{"model": "image VQ-VAE", "crop_scale_min": 1, "decoder_norm": "batchnorm", "codebook_size": 1024, "init": "torch_default"}
Rows from block 5 of the encoder of a small image VQ-VAE, named by matrix and row number. Rows with one number belong to one channel. Each number is 200 + 30 x the weight over its row's rms, rounded and kept within 0 to 999. All counts start at 0. After the name is the row's rms in percent of the matrix's.
After each channel's rows are labels from the 100 images, of 14976, where the channel reaches its highest value: "responds to" is what is common among them; "peak on" is the class under the peak. Only what is clearly more common there than usual is listed. The data: cartoon faces.
# convs1: grouped (16 groups) 3x3 conv, stride 2 (encoder.blocks.5.convs.1.weight, 288x18x3x3), inputs within the group 0-17, a 3x3 kernel for each
# convs2: expand pointwise conv (encoder.blocks.5.convs.2.weight, 576x288x1x1, transposed), outputs 0-115

convs1.141,104,192,162,251,241,179,199,175,162,210,228,175,204,215,169,227,184,182,208,165,215,201,185,211,239,204,204,231,135,196,245,237,191,161,149,203,197,206,175,188,174,192,199,189,195,199,171,261,245,175,240,217,213,208,193,225,211,197,203,224,209,160,173,166,182,201,127,208,210,235,178,238,335,214,172,196,162,206,184,187,206,200,190,165,240,204,210,168,187,263,200,201,192,187,199,192,168,147,218,249,227,217,208,175,261,201,167,175,173,206,147,173,152,222,227,166,211,253,186,181,189,242,191,193,158,225,240,191,205,213,212,237,202,160,192,158,218,169,253,195,169,239,155,219,178,194,236,211,148,217,262,233,188,201,214,215,234,245,206,178,177,236,189
convs2.141,097,205,229,185,193,157,204,203,211,223,189,228,224,214,237,234,192,179,145,194,250,173,134,202,206,180,214,212,275,214,187,187,213,162,211,196,194,220,234,221,203,166,140,198,221,212,253,260,257,186,187,223,185,198,202,155,175,208,186,145,237,218,184,219,206,252,145,169,192,264,184,180,146,188,196,185,138,221,193,232,189,161,168,215,140,206,167,186,206,235,167,178,196,256,244,180,232,192,253,234,220,206,181,187,243,142,172,164,225,194,185,165,183,158,230,229,209
responds to: blue face
peak on: skin

convs1.247,093,207,252,169,238,141,205,245,269,237,223,193,225,193,189,208,174,158,214,202,196,194,220,194,162,172,208,264,182,200,198,185,212,191,246,186,222,217,201,247,172,232,211,172,171,179,180,213,188,215,167,208,173,210,199,280,194,241,213,179,169,215,277,197,226,174,206,242,192,179,205,175,213,164,155,219,195,146,279,132,183,200,231,228,202,148,208,168,193,220,194,186,211,226,201,168,184,195,267,209,137,203,193,173,134,220,251,247,197,193,223,216,237,235,179,218,186,173,229,174,202,178,200,170,238,188,234,156,202,208,227,186,214,211,150,168,207,235,198,182,232,179,228,172,174,195,183,174,220,222,151,270,183,263,208,218,199,227,186,198,177,193,243
convs2.247,102,185,208,200,175,240,243,194,183,160,143,201,141,236,241,196,214,178,261,235,228,215,210,217,195,125,249,202,187,205,230,206,162,203,202,221,201,144,208,189,190,158,177,207,199,162,155,180,216,152,226,244,189,165,202,200,158,112,179,287,177,202,206,242,231,200,179,174,205,229,145,141,187,208,207,237,224,220,164,181,176,163,229,215,209,196,151,145,262,180,148,174,165,183,175,185,152,197,180,191,195,195,172,231,193,260,182,240,202,185,274,178,177,185,251,190,234
responds to: long hair
peak on: hair

convs1.40,102,271,194,171,231,224,193,160,198,233,159,238,199,210,236,178,315,162,156,218,186,199,142,219,220,197,191,183,166,171,154,205,170,186,221,223,176,230,222,209,186,230,231,220,148,174,187,199,251,257,194,238,167,208,178,235,236,194,188,192,221,202,207,169,191,183,200,176,182,178,212,139,183,159,197,232,181,211,159,211,254,226,202,223,187,175,195,173,194,254,218,228,157,162,247,179,171,137,170,276,177,200,219,283,173,182,160,222,225,204,225,163,195,201,167,173,233,184,249,201,201,167,176,206,194,206,219,198,220,192,193,197,205,183,235,201,187,153,217,205,209,215,162,191,201,217,172,165,183,213,181,154,216,264,240,214,235,220,174,226,195,225,220
convs2.40,095,175,189,179,206,191,199,232,206,170,208,221,232,223,186,221,151,157,233,197,153,160,222,178,195,169,205,207,253,167,242,201,232,210,176,179,194,236,177,229,202,154,174,213,198,192,221,171,226,241,192,218,211,244,206,141,141,180,180,166,184,207,193,228,224,231,251,226,232,230,193,161,216,198,187,182,212,151,195,154,252,217,172,232,208,194,213,188,222,212,187,184,181,188,246,234,234,197,183,230,202,174,216,113,192,238,222,176,235,193,177,208,255,185,197,221,227
responds to: blue face
peak on: skin

convs1.72,099,127,193,162,207,185,247,191,245,201,283,234,286,122,170,235,203,176,209,222,233,212,219,223,195,209,192,173,191,209,246,229,193,176,187,229,143,188,216,180,203,245,201,267,207,195,191,200,209,168,179,201,214,184,212,184,217,239,185,223,173,211,133,215,215,254,218,249,228,230,203,153,174,203,204,220,166,198,190,227,196,152,243,194,181,177,201,209,178,183,163,161,189,208,216,206,165,189,201,202,181,234,140,201,174,207,157,197,221,186,197,186,168,182,189,181,147,207,227,196,225,205,212,196,230,168,152,219,238,241,200,110,197,161,179,217,179,170,131,195,186,178,165,179,266,198,227,228,229,181,229,202,196,172,194,153,176,239,221,211,165,184,176
convs2.72,098,237,207,212,232,192,182,193,219,199,198,180,233,193,200,169,161,181,193,166,228,198,216,188,149,270,211,203,173,163,214,160,159,165,212,227,138,195,237,240,196,162,207,188,223,178,185,210,161,154,252,185,183,187,269,248,218,250,184,158,219,188,175,168,225,206,206,199,261,182,209,236,226,161,231,229,205,129,212,214,174,194,226,241,210,185,245,161,197,153,213,189,178,215,209,243,223,203,185,219,234,191,233,210,186,235,203,139,218,187,209,228,151,193,194,172,171
responds to: surprised
peak on: skin; hair

convs1.18,105,204,226,188,228,207,199,291,176,178,214,143,163,258,171,168,164,260,226,206,224,186,214,245,201,133,179,176,209,176,197,204,182,175,234,227,198,302,217,226,198,205,266,186,138,166,202,227,225,193,179,210,184,223,155,188,219,215,216,224,251,205,194,175,140,168,224,232,172,205,214,186,163,211,265,253,191,187,209,188,173,253,183,223,231,205,170,185,189,204,177,181,203,221,193,183,243,186,187,154,210,197,275,177,155,171,169,166,272,215,217,229,177,201,205,148,192,201,197,205,223,162,210,211,174,165,231,173,207,225,172,212,211,174,187,190,216,208,188,199,237,174,196,173,176,170,192,207,260,186,172,262,214,208,225,167,223,164,206,209,204,222,180
convs2.18,099,236,192,189,206,217,172,190,223,191,216,169,295,211,175,218,183,170,227,234,184,150,182,261,220,208,244,181,190,234,254,183,202,201,201,203,157,161,142,198,193,217,174,201,195,252,165,192,224,196,223,217,220,225,186,219,192,234,200,199,210,183,189,251,152,205,178,203,164,182,215,201,198,189,265,187,243,177,200,187,143,182,186,180,161,187,200,191,188,144,161,238,220,219,208,167,168,197,214,210,160,191,222,229,238,138,248,179,143,205,222,191,192,157,201,205,223
responds to: surprised; teal face
peak on: skin

convs1.279,092,235,257,177,206,243,167,182,192,224,195,190,190,168,220,221,177,209,243,192,229,217,234,183,221,185,177,207,203,208,185,229,164,250,159,165,202,205,143,206,179,222,141,189,214,178,271,162,237,193,188,236,247,164,201,221,169,219,260,210,223,166,140,172,224,129,213,188,196,211,148,192,184,220,238,190,208,211,176,232,204,182,302,253,192,178,233,156,210,179,171,191,147,181,179,161,163,238,196,206,201,174,148,225,199,214,171,188,148,199,159,151,239,186,231,185,180,184,184,190,194,216,196,186,194,246,246,201,253,178,221,195,161,209,195,250,209,221,185,243,190,199,200,140,195,190,188,269,191,203,211,174,197,174,174,221,217,202,247,168,192,220,157
convs2.279,097,263,203,230,197,231,254,217,202,219,206,179,183,139,222,180,116,235,179,190,142,138,181,157,186,214,285,147,235,175,121,223,181,182,199,271,177,229,175,212,195,224,216,210,185,232,205,190,226,214,185,174,203,203,211,174,229,214,186,192,249,182,254,196,234,224,248,175,210,184,181,171,226,232,195,232,191,229,196,188,179,183,230,176,188,190,218,207,189,162,179,156,205,169,172,241,160,218,200,196,170,214,150,204,199,223,172,158,200,253,171,214,184,198,203,204,207
responds to: blue face
peak on: skin

convs1.239,100,215,193,213,227,216,157,206,188,261,206,199,241,175,221,164,127,172,234,212,228,180,208,254,169,202,194,163,224,192,159,182,242,138,176,133,237,217,198,210,215,155,256,223,278,150,159,188,194,186,193,116,180,174,293,231,186,204,161,162,196,229,198,192,172,176,160,211,196,214,202,206,185,258,185,220,173,126,252,231,234,166,247,193,212,179,187,205,214,236,156,211,233,186,217,193,192,209,222,201,209,187,220,201,199,190,204,219,211,265,171,219,232,210,170,164,222,188,207,192,231,186,221,188,170,232,186,210,166,206,194,185,240,203,241,178,204,234,184,139,216,206,197,254,180,197,200,234,184,220,171,242,208,211,247,201,181,213,209,237,170,192,183
convs2.239,098,214,252,194,180,222,249,171,189,167,197,185,199,252,165,203,205,160,213,197,225,199,235,183,219,178,219,218,136,213,182,166,191,114,201,193,166,188,185,207,206,209,208,193,137,103,217,179,206,184,187,190,186,204,217,151,206,166,214,203,184,215,169,188,222,237,159,204,243,181,217,176,154,237,164,223,207,280,174,193,148,186,164,224,271,189,210,175,239,156,244,182,212,158,185,217,194,197,198,238,169,165,209,143,177,242,207,186,177,203,218,170,222,209,167,210,241
responds to: looking right; surprised; glasses
peak on: skin

convs1.223,102,279,248,220,185,175,160,150,193,207,146,155,227,180,201,166,208,206,208,140,172,193,237,202,193,209,183,246,253,192,220,192,209,210,192,172,180,223,218,215,214,180,210,224,216,254,186,201,216,234,186,173,242,185,232,234,247,202,170,198,228,150,182,172,260,211,134,180,207,214,286,182,158,181,197,192,245,188,244,188,196,163,192,170,166,171,198,231,242,187,235,214,214,214,207,221,139,214,297,188,173,171,177,156,184,205,235,238,225,239,232,220,174,200,184,185,155,211,182,215,177,182,197,170,186,218,229,185,202,179,209,243,169,149,180,185,203,185,178,190,227,240,135,216,186,204,188,206,217,192,211,223,164,211,277,194,238,228,205,178,209,216,156
convs2.223,095,159,235,214,232,196,234,229,184,206,224,194,271,174,140,217,259,205,256,209,223,203,219,222,221,200,241,162,224,261,246,187,227,176,201,179,206,208,130,220,202,177,191,202,188,216,191,209,195,210,194,186,169,176,233,251,166,237,178,217,273,190,204,176,180,223,224,212,226,203,173,222,201,198,216,200,192,114,210,198,166,227,197,177,201,177,215,184,125,195,115,180,204,238,211,189,152,201,194,264,195,241,181,205,167,172,174,234,269,260,182,215,205,171,211,215,233
responds to: crown
peak on: hat

convs1.187,102,229,215,167,210,220,226,213,174,170,230,204,149,238,183,218,242,193,204,178,196,192,194,213,242,158,186,244,192,190,215,154,222,155,182,185,225,144,160,162,170,182,222,192,231,220,168,187,217,200,185,214,176,207,269,214,254,188,232,207,229,195,220,172,150,176,239,192,162,212,264,218,189,292,169,215,265,228,167,262,227,151,134,182,191,188,212,199,218,241,136,159,189,230,204,190,211,219,231,221,171,247,220,171,212,184,179,199,191,198,168,201,232,197,218,231,215,197,162,205,196,190,161,235,171,205,272,209,163,234,221,201,235,180,220,196,145,184,178,167,199,167,143,200,158,166,195,246,212,192,217,241,162,213,145,242,207,198,188,234,190,200,194
convs2.187,099,235,141,196,185,265,258,175,166,207,146,190,220,215,234,311,238,212,241,212,219,228,220,221,193,233,178,234,261,184,158,153,182,187,218,191,201,124,229,219,199,233,211,219,211,235,172,210,196,213,156,190,249,198,216,199,195,247,214,167,203,193,203,169,201,196,274,184,165,175,180,175,204,171,207,169,191,177,177,225,212,242,159,196,168,214,178,230,250,265,220,263,161,192,219,232,219,198,194,222,174,195,273,161,210,167,202,120,256,208,239,202,208,217,214,244,189
responds to: crown; sunglasses
peak on: hat; hair

convs1.30,096,145,206,245,243,173,205,216,188,210,170,178,187,198,201,206,184,224,178,157,176,148,186,195,173,195,157,216,191,182,176,223,183,244,195,180,244,145,195,320,183,183,247,174,173,208,169,173,219,141,188,174,333,217,163,162,175,208,223,186,203,181,225,168,218,168,193,196,220,174,161,190,188,174,181,214,209,180,169,150,228,171,203,244,169,172,211,217,180,217,202,229,200,174,200,243,173,240,237,186,193,264,180,235,172,194,177,214,191,247,246,199,217,193,182,218,220,246,212,153,204,218,222,223,252,178,209,172,210,159,163,209,155,234,173,138,175,181,242,207,188,211,218,174,179,153,196,170,198,186,227,221,204,189,195,198,193,163,189,199,183,210,217
convs2.30,096,166,138,170,139,184,128,184,212,186,226,211,193,217,190,231,202,250,213,217,195,222,196,293,194,142,219,209,143,193,193,218,193,168,190,177,182,223,210,179,224,200,207,216,228,190,176,212,253,226,254,177,207,250,223,190,216,211,215,226,167,205,196,184,199,176,263,206,210,182,253,203,220,207,218,168,187,194,201,199,180,185,258,200,188,238,214,236,187,218,241,194,182,285,212,215,204,191,239,236,217,206,183,215,246,179,235,229,207,131,239,197,160,183,200,147,202
responds to: long hair; red hair; orange hair
peak on: hair; skin

convs1.214,107,234,192,162,278,135,233,231,199,188,217,230,206,299,182,200,264,136,187,245,212,228,219,183,216,219,149,208,220,186,200,190,226,205,183,183,188,194,242,171,218,221,191,191,248,179,252,173,232,225,175,182,189,260,187,169,176,189,179,222,176,158,175,247,189,228,200,215,242,169,265,176,172,238,200,178,227,178,181,208,161,214,222,174,169,197,211,212,170,177,191,227,213,160,203,217,198,237,160,189,232,194,179,212,193,186,165,196,180,201,161,247,203,192,198,157,180,219,238,192,219,278,208,182,176,245,155,216,198,231,179,177,249,184,174,181,153,236,226,198,216,189,236,165,231,171,236,264,181,208,189,235,197,199,138,217,193,216,159,163,220,200,223
convs2.214,093,214,171,191,243,187,227,194,184,236,228,213,239,248,169,264,209,169,126,214,222,223,212,187,238,202,187,214,162,167,191,194,162,223,200,158,210,216,184,221,206,186,195,215,151,256,236,241,173,168,132,176,200,204,187,220,193,244,271,189,168,194,165,180,223,286,208,214,198,158,195,151,238,164,191,178,197,254,224,192,198,259,173,191,203,211,183,186,129,206,220,175,170,236,183,198,183,197,221,179,193,227,233,241,214,180,221,137,163,174,181,199,252,201,187,180,229
responds to: surprised; teal face
peak on: skin

convs1.77,101,171,183,216,201,199,191,192,214,185,208,164,160,178,190,175,177,249,260,230,223,262,263,260,158,196,175,157,173,221,221,175,168,231,264,217,171,265,210,216,200,169,191,187,190,237,252,211,187,200,208,204,188,242,180,186,231,240,153,216,177,170,177,156,202,174,182,197,222,192,183,175,208,307,231,209,207,198,190,199,173,183,246,216,228,243,189,145,144,168,260,182,170,246,208,225,261,216,198,204,156,203,203,204,187,184,172,229,265,198,161,174,243,254,208,199,209,204,170,215,208,150,174,199,212,203,197,163,212,220,180,216,183,149,209,216,181,210,185,195,210,153,192,199,191,267,157,218,237,229,190,200,211,219,208,195,171,230,187,174,197,172,148
convs2.77,097,172,183,231,211,231,166,195,222,153,121,205,157,201,266,165,155,212,237,205,241,184,198,225,188,136,221,237,135,222,198,186,196,243,201,194,196,157,217,145,197,148,201,217,204,121,192,211,238,187,201,185,208,165,196,230,224,200,247,180,145,182,195,254,219,231,234,135,182,247,178,226,192,177,217,211,204,275,193,195,195,192,230,206,177,222,217,193,183,230,225,169,235,214,208,175,202,198,212,199,181,184,217,174,182,205,121,259,209,231,253,192,211,185,194,210,187
responds to: blue face; surprised
peak on: skin

convs1.57,100,231,229,226,206,182,178,205,221,214,169,176,174,188,157,177,201,204,189,131,161,213,224,231,185,204,172,231,198,245,198,204,192,180,183,221,195,269,309,209,210,251,187,220,200,175,180,184,207,219,238,201,219,169,222,222,220,247,169,184,230,217,229,180,193,155,158,202,191,201,163,220,233,154,201,216,229,220,162,179,233,206,216,265,184,155,194,244,158,205,264,170,206,292,191,239,198,208,157,181,187,198,247,203,160,166,168,207,267,191,215,169,183,182,226,181,182,157,170,202,207,201,208,175,219,197,215,160,172,173,199,220,208,241,279,205,172,192,219,160,207,198,208,217,269,199,169,206,197,211,160,203,188,184,236,284,189,199,194,199,207,193,164
convs2.57,095,198,175,171,196,112,193,186,213,220,159,175,210,181,252,209,234,201,114,192,255,241,231,185,227,224,201,262,155,177,160,162,221,240,231,211,174,194,189,182,214,236,246,182,169,163,183,196,252,205,169,185,161,192,145,171,217,217,198,237,188,180,212,203,182,262,196,181,241,191,189,197,233,225,148,197,188,189,193,201,222,198,244,245,204,199,180,193,226,168,222,172,239,279,174,165,268,189,185,197,233,209,180,177,187,208,177,250,175,203,237,196,172,221,208,168,182
responds to: long hair
peak on: hair

convs1.88,096,171,166,198,267,181,200,219,192,250,204,181,193,175,240,196,148,158,157,183,196,187,213,201,224,238,197,167,233,211,194,246,227,201,224,215,134,175,141,202,203,215,184,231,207,189,230,194,242,192,211,225,223,198,227,200,209,197,169,215,187,206,188,179,217,187,236,192,168,197,187,208,172,205,216,244,223,162,179,250,212,250,205,166,180,242,194,263,189,228,199,149,168,160,270,225,167,165,152,188,159,134,169,215,255,214,235,190,158,198,233,202,241,217,204,172,147,167,266,178,227,240,159,202,218,230,163,239,192,259,199,190,236,140,195,174,198,226,123,189,208,184,234,185,216,156,175,196,193,238,191,150,199,165,203,201,175,169,219,232,171,185,211
convs2.88,100,213,207,189,210,180,274,192,183,174,244,223,136,199,151,194,202,211,198,161,214,193,241,184,214,233,207,117,204,214,187,281,205,169,215,221,188,210,244,213,189,204,200,163,199,227,189,190,154,177,197,186,212,217,218,234,216,198,209,194,138,199,217,182,205,228,232,173,170,162,212,183,232,186,237,222,149,206,228,241,224,178,142,228,160,206,142,168,146,173,180,206,194,272,212,199,164,191,187,177,195,248,194,230,225,144,179,237,118,222,181,216,228,210,185,192,202
responds to: crown; beard
peak on: hat

convs1.46,104,271,255,277,229,215,210,168,170,139,185,252,207,227,154,216,191,220,185,138,165,188,198,195,210,212,207,227,174,257,259,190,199,176,274,186,177,154,176,193,239,209,192,170,209,226,156,163,212,258,141,190,260,195,190,176,161,174,186,194,215,156,219,215,180,219,182,197,183,210,166,214,166,180,183,186,172,230,206,243,178,150,188,165,226,220,241,218,255,208,219,235,216,205,207,213,180,205,193,200,163,132,195,218,226,211,188,205,151,185,176,175,179,197,245,208,169,201,207,197,169,179,211,223,144,200,161,158,191,197,176,221,222,159,152,175,209,253,258,200,218,190,224,195,185,241,161,222,220,238,194,191,206,148,194,198,190,222,231,226,230,188,161
convs2.46,097,164,213,221,176,217,200,253,191,226,245,176,170,152,182,148,213,169,195,156,220,194,164,245,194,204,170,175,200,243,167,186,218,276,195,237,232,219,192,191,204,174,205,196,213,187,228,201,162,238,231,247,168,249,210,106,204,209,154,173,158,203,219,184,212,168,147,215,166,214,194,209,185,284,157,221,204,178,206,198,306,218,222,231,197,216,176,249,175,169,222,161,169,187,181,156,183,194,183,205,182,205,141,205,175,226,204,213,214,242,183,188,191,152,242,172,227
responds to: surprised; teal face
peak on: skin; hair

convs1.200,104,209,165,158,166,219,224,184,190,221,223,266,164,158,208,233,159,195,158,179,173,224,240,194,225,200,160,262,212,219,184,188,212,217,200,188,158,222,194,191,160,186,181,213,199,209,218,213,275,159,197,234,176,217,184,191,241,217,231,208,167,198,190,184,194,196,202,159,165,197,188,174,235,209,184,235,194,210,136,188,202,232,200,215,200,218,236,197,213,193,166,135,217,157,240,224,136,224,235,234,154,208,247,174,227,193,209,215,188,261,275,275,241,198,160,264,166,183,155,176,180,188,214,217,182,193,165,235,165,152,197,196,220,213,180,227,295,212,201,219,203,162,212,222,178,172,232,205,216,212,184,205,183,195,175,199,127,160,200,190,188,225,227
convs2.200,098,208,153,218,203,208,179,189,190,221,227,206,147,242,174,151,170,188,241,183,137,219,185,209,236,149,205,224,179,177,226,194,194,206,217,215,206,225,227,227,210,228,162,177,183,201,222,186,174,194,255,215,204,175,217,162,188,202,197,225,187,215,231,183,182,193,225,202,335,210,197,187,214,248,233,162,229,186,184,205,191,197,231,202,155,175,198,202,223,190,231,166,141,167,181,200,151,205,184,236,191,200,194,217,174,245,238,168,225,236,185,197,208,192,186,245,235
responds to: blue hair
peak on: hair

convs1.69,101,176,210,216,172,165,226,188,192,195,169,182,166,154,197,226,196,194,204,203,182,211,176,179,183,175,207,230,268,145,187,235,160,183,244,247,178,262,221,135,301,143,191,230,216,238,182,238,187,199,208,182,198,217,223,193,200,165,172,187,241,193,190,199,204,184,241,208,225,185,194,227,153,199,192,198,240,204,173,183,185,184,297,158,153,234,238,144,153,200,166,203,216,237,274,227,172,203,149,239,188,147,233,198,198,157,251,210,199,172,185,198,153,219,222,187,209,168,213,230,169,221,168,206,212,154,203,199,191,181,252,180,196,261,188,207,214,223,144,188,208,202,199,190,197,211,203,222,197,217,190,200,195,179,248,159,188,239,202,241,218,176,223
convs2.69,102,224,177,136,219,220,233,208,217,217,271,209,184,201,180,189,231,237,194,183,199,186,238,228,216,195,237,231,238,215,211,181,161,215,187,214,208,127,244,190,199,207,182,212,237,189,230,220,185,156,177,231,176,176,233,183,171,216,196,161,271,214,172,200,187,255,186,220,163,157,237,171,196,206,195,203,181,213,186,213,202,207,197,191,188,198,232,192,287,198,117,203,170,236,230,170,221,214,158,150,218,181,217,274,180,253,173,217,189,177,220,248,193,223,203,188,191
responds to: blue face; yellow hair
peak on: backdrop

convs1.256,096,204,242,215,204,171,158,235,205,287,198,185,164,205,188,258,213,153,152,181,181,240,178,209,200,205,200,169,189,210,234,231,196,163,193,201,189,169,255,195,205,168,298,128,194,168,158,188,223,172,186,192,247,183,211,219,179,202,177,233,180,215,193,183,142,223,201,189,159,190,186,235,227,210,170,189,173,274,204,212,136,195,210,141,176,217,233,224,238,213,194,234,200,219,220,194,149,142,270,258,214,175,170,185,195,194,263,179,250,155,190,138,220,247,180,183,209,174,197,161,152,176,189,209,221,202,224,195,189,194,179,191,210,164,234,214,176,211,196,219,178,230,201,194,246,151,213,223,188,178,197,191,237,199,207,204,180,212,215,170,218,182,171
convs2.256,102,175,181,188,223,215,273,207,155,204,187,217,194,165,208,155,163,200,212,205,287,227,192,257,184,191,151,203,224,167,188,211,252,231,215,187,221,231,177,190,204,203,186,214,204,193,193,224,221,144,142,239,180,210,212,195,173,182,222,218,200,211,242,238,166,176,200,221,123,189,166,198,162,189,184,214,157,215,176,220,185,227,168,204,198,205,168,233,179,197,144,175,199,137,200,209,209,210,178,209,195,215,230,226,190,199,161,285,191,225,187,182,202,196,177,195,227
responds to: looking right; surprised
peak on: skin; eye

convs1.130,100,204,192,234,158,179,188,188,206,187,207,163,194,222,185,182,275,250,155,182,178,204,191,173,232,184,193,215,220,188,218,167,214,243,199,180,187,253,241,214,183,162,212,191,170,192,230,220,195,222,215,204,173,218,197,271,275,250,153,153,220,127,218,176,177,241,188,186,165,134,191,150,262,190,197,204,137,193,201,209,185,186,196,220,176,231,197,230,215,234,144,191,180,154,125,172,190,193,204,220,283,288,237,210,244,183,209,179,199,188,178,198,188,187,202,227,207,171,202,166,222,203,196,175,144,193,201,250,175,211,204,204,181,143,198,160,165,183,239,215,218,217,247,220,181,211,216,185,218,234,225,203,205,162,255,182,212,188,208,194,208,208,219
convs2.130,102,241,169,237,166,216,232,209,200,194,208,239,235,143,205,215,218,171,218,211,318,183,224,249,200,169,219,163,253,192,207,128,151,161,189,177,236,200,219,212,200,214,159,204,213,209,187,180,181,183,228,190,212,169,181,287,226,222,227,223,155,205,182,206,183,247,189,140,143,186,190,237,214,239,127,216,210,201,209,225,154,169,209,148,194,199,170,196,213,135,235,193,223,164,250,185,209,208,206,194,185,240,196,199,232,162,219,192,185,230,201,162,185,204,198,194,204
responds to: blue face
peak on: skin

convs1.8,103,187,199,227,186,234,222,206,159,186,242,179,175,255,214,170,223,144,158,213,236,198,209,172,142,263,146,263,159,221,264,156,176,218,182,222,206,179,237,186,229,174,158,244,199,165,244,207,148,213,198,165,241,229,170,204,161,174,196,165,168,199,190,205,205,249,157,176,249,190,169,266,136,224,191,198,222,213,225,252,204,174,242,253,209,222,176,174,217,259,189,176,181,152,193,189,233,169,183,174,241,187,203,216,166,219,191,186,178,200,218,254,203,206,156,199,200,228,186,226,238,190,200,207,165,201,208,219,194,231,180,190,155,202,189,233,252,204,185,173,220,166,182,238,168,193,261,170,168,245,225,189,208,167,236,201,167,197,201,204,209,165,183
convs2.8,106,207,158,202,185,195,231,188,196,183,200,198,208,165,235,183,225,229,195,214,139,203,168,243,251,167,214,174,194,207,191,211,213,169,209,226,176,228,206,186,206,259,237,196,206,228,196,204,198,198,242,152,248,200,170,191,192,173,180,231,182,184,173,203,200,159,195,158,160,219,139,206,217,215,182,185,194,161,209,232,209,187,163,165,196,197,191,223,265,202,178,266,160,187,243,174,179,200,202,215,213,237,172,223,170,152,235,197,179,160,189,224,175,171,213,197,211
responds to: long hair
peak on: skin

convs1.100,098,235,207,161,157,196,223,211,151,189,206,219,168,145,223,161,166,193,215,192,205,170,187,187,168,156,199,178,251,199,175,260,215,183,252,179,171,221,188,172,236,187,189,158,152,170,175,158,186,208,184,196,224,208,180,221,217,148,210,164,192,233,188,170,174,206,202,257,177,169,222,232,166,213,203,148,211,200,212,260,147,237,180,216,216,287,171,209,256,184,215,195,188,201,202,187,207,208,167,162,269,168,178,281,197,218,163,228,181,231,237,179,219,161,176,215,184,158,202,216,182,229,153,187,256,187,193,156,242,194,152,177,158,185,242,208,152,200,185,151,197,233,163,203,230,246,252,189,187,231,187,187,181,199,215,204,189,184,239,200,153,183,182
convs2.100,106,187,178,177,168,233,194,215,174,222,209,201,134,168,194,189,250,238,237,160,168,172,251,182,148,228,173,205,192,177,201,215,209,172,223,193,185,210,267,204,200,192,219,204,226,197,201,209,147,204,146,198,201,153,253,256,190,232,165,246,115,190,235,227,238,209,184,260,233,241,202,255,218,199,220,184,191,161,219,215,115,189,181,190,188,215,145,187,177,221,176,193,248,217,202,193,180,187,206,189,200,192,163,193,193,202,195,178,189,231,223,162,179,187,198,190,214
responds to: long hair
peak on: clothes

convs1.192,102,202,191,190,232,178,218,209,160,172,188,177,190,250,189,197,260,203,263,213,198,180,141,185,219,152,193,220,181,220,188,177,234,181,153,208,136,219,216,216,248,187,149,251,206,179,163,199,229,191,195,144,211,224,219,210,189,185,245,208,139,218,216,224,170,192,178,146,161,147,246,226,206,214,190,210,266,182,236,296,153,206,134,201,203,189,217,188,221,193,181,254,186,188,144,164,225,240,162,209,219,184,178,233,195,214,184,202,160,176,189,149,192,177,185,266,212,216,174,249,188,191,239,156,138,236,172,205,197,188,165,204,213,229,191,201,211,169,193,162,181,178,188,187,218,177,243,231,238,183,166,197,200,222,181,209,214,170,209,161,205,162,172
convs2.192,102,241,198,161,176,222,230,180,190,234,230,221,181,191,217,256,205,176,188,199,191,182,219,190,157,190,125,214,198,217,163,216,222,203,207,145,231,214,130,230,194,164,217,184,229,202,186,163,138,179,249,209,217,242,194,187,208,263,229,209,173,193,195,206,224,199,165,200,243,169,260,263,186,223,172,198,224,196,203,236,178,115,218,175,173,196,186,206,144,244,199,164,193,183,211,184,213,188,189,183,216,198,208,210,217,183,230,220,246,175,240,190,198,201,212,200,222
responds to: crown; spiky hair
peak on: hat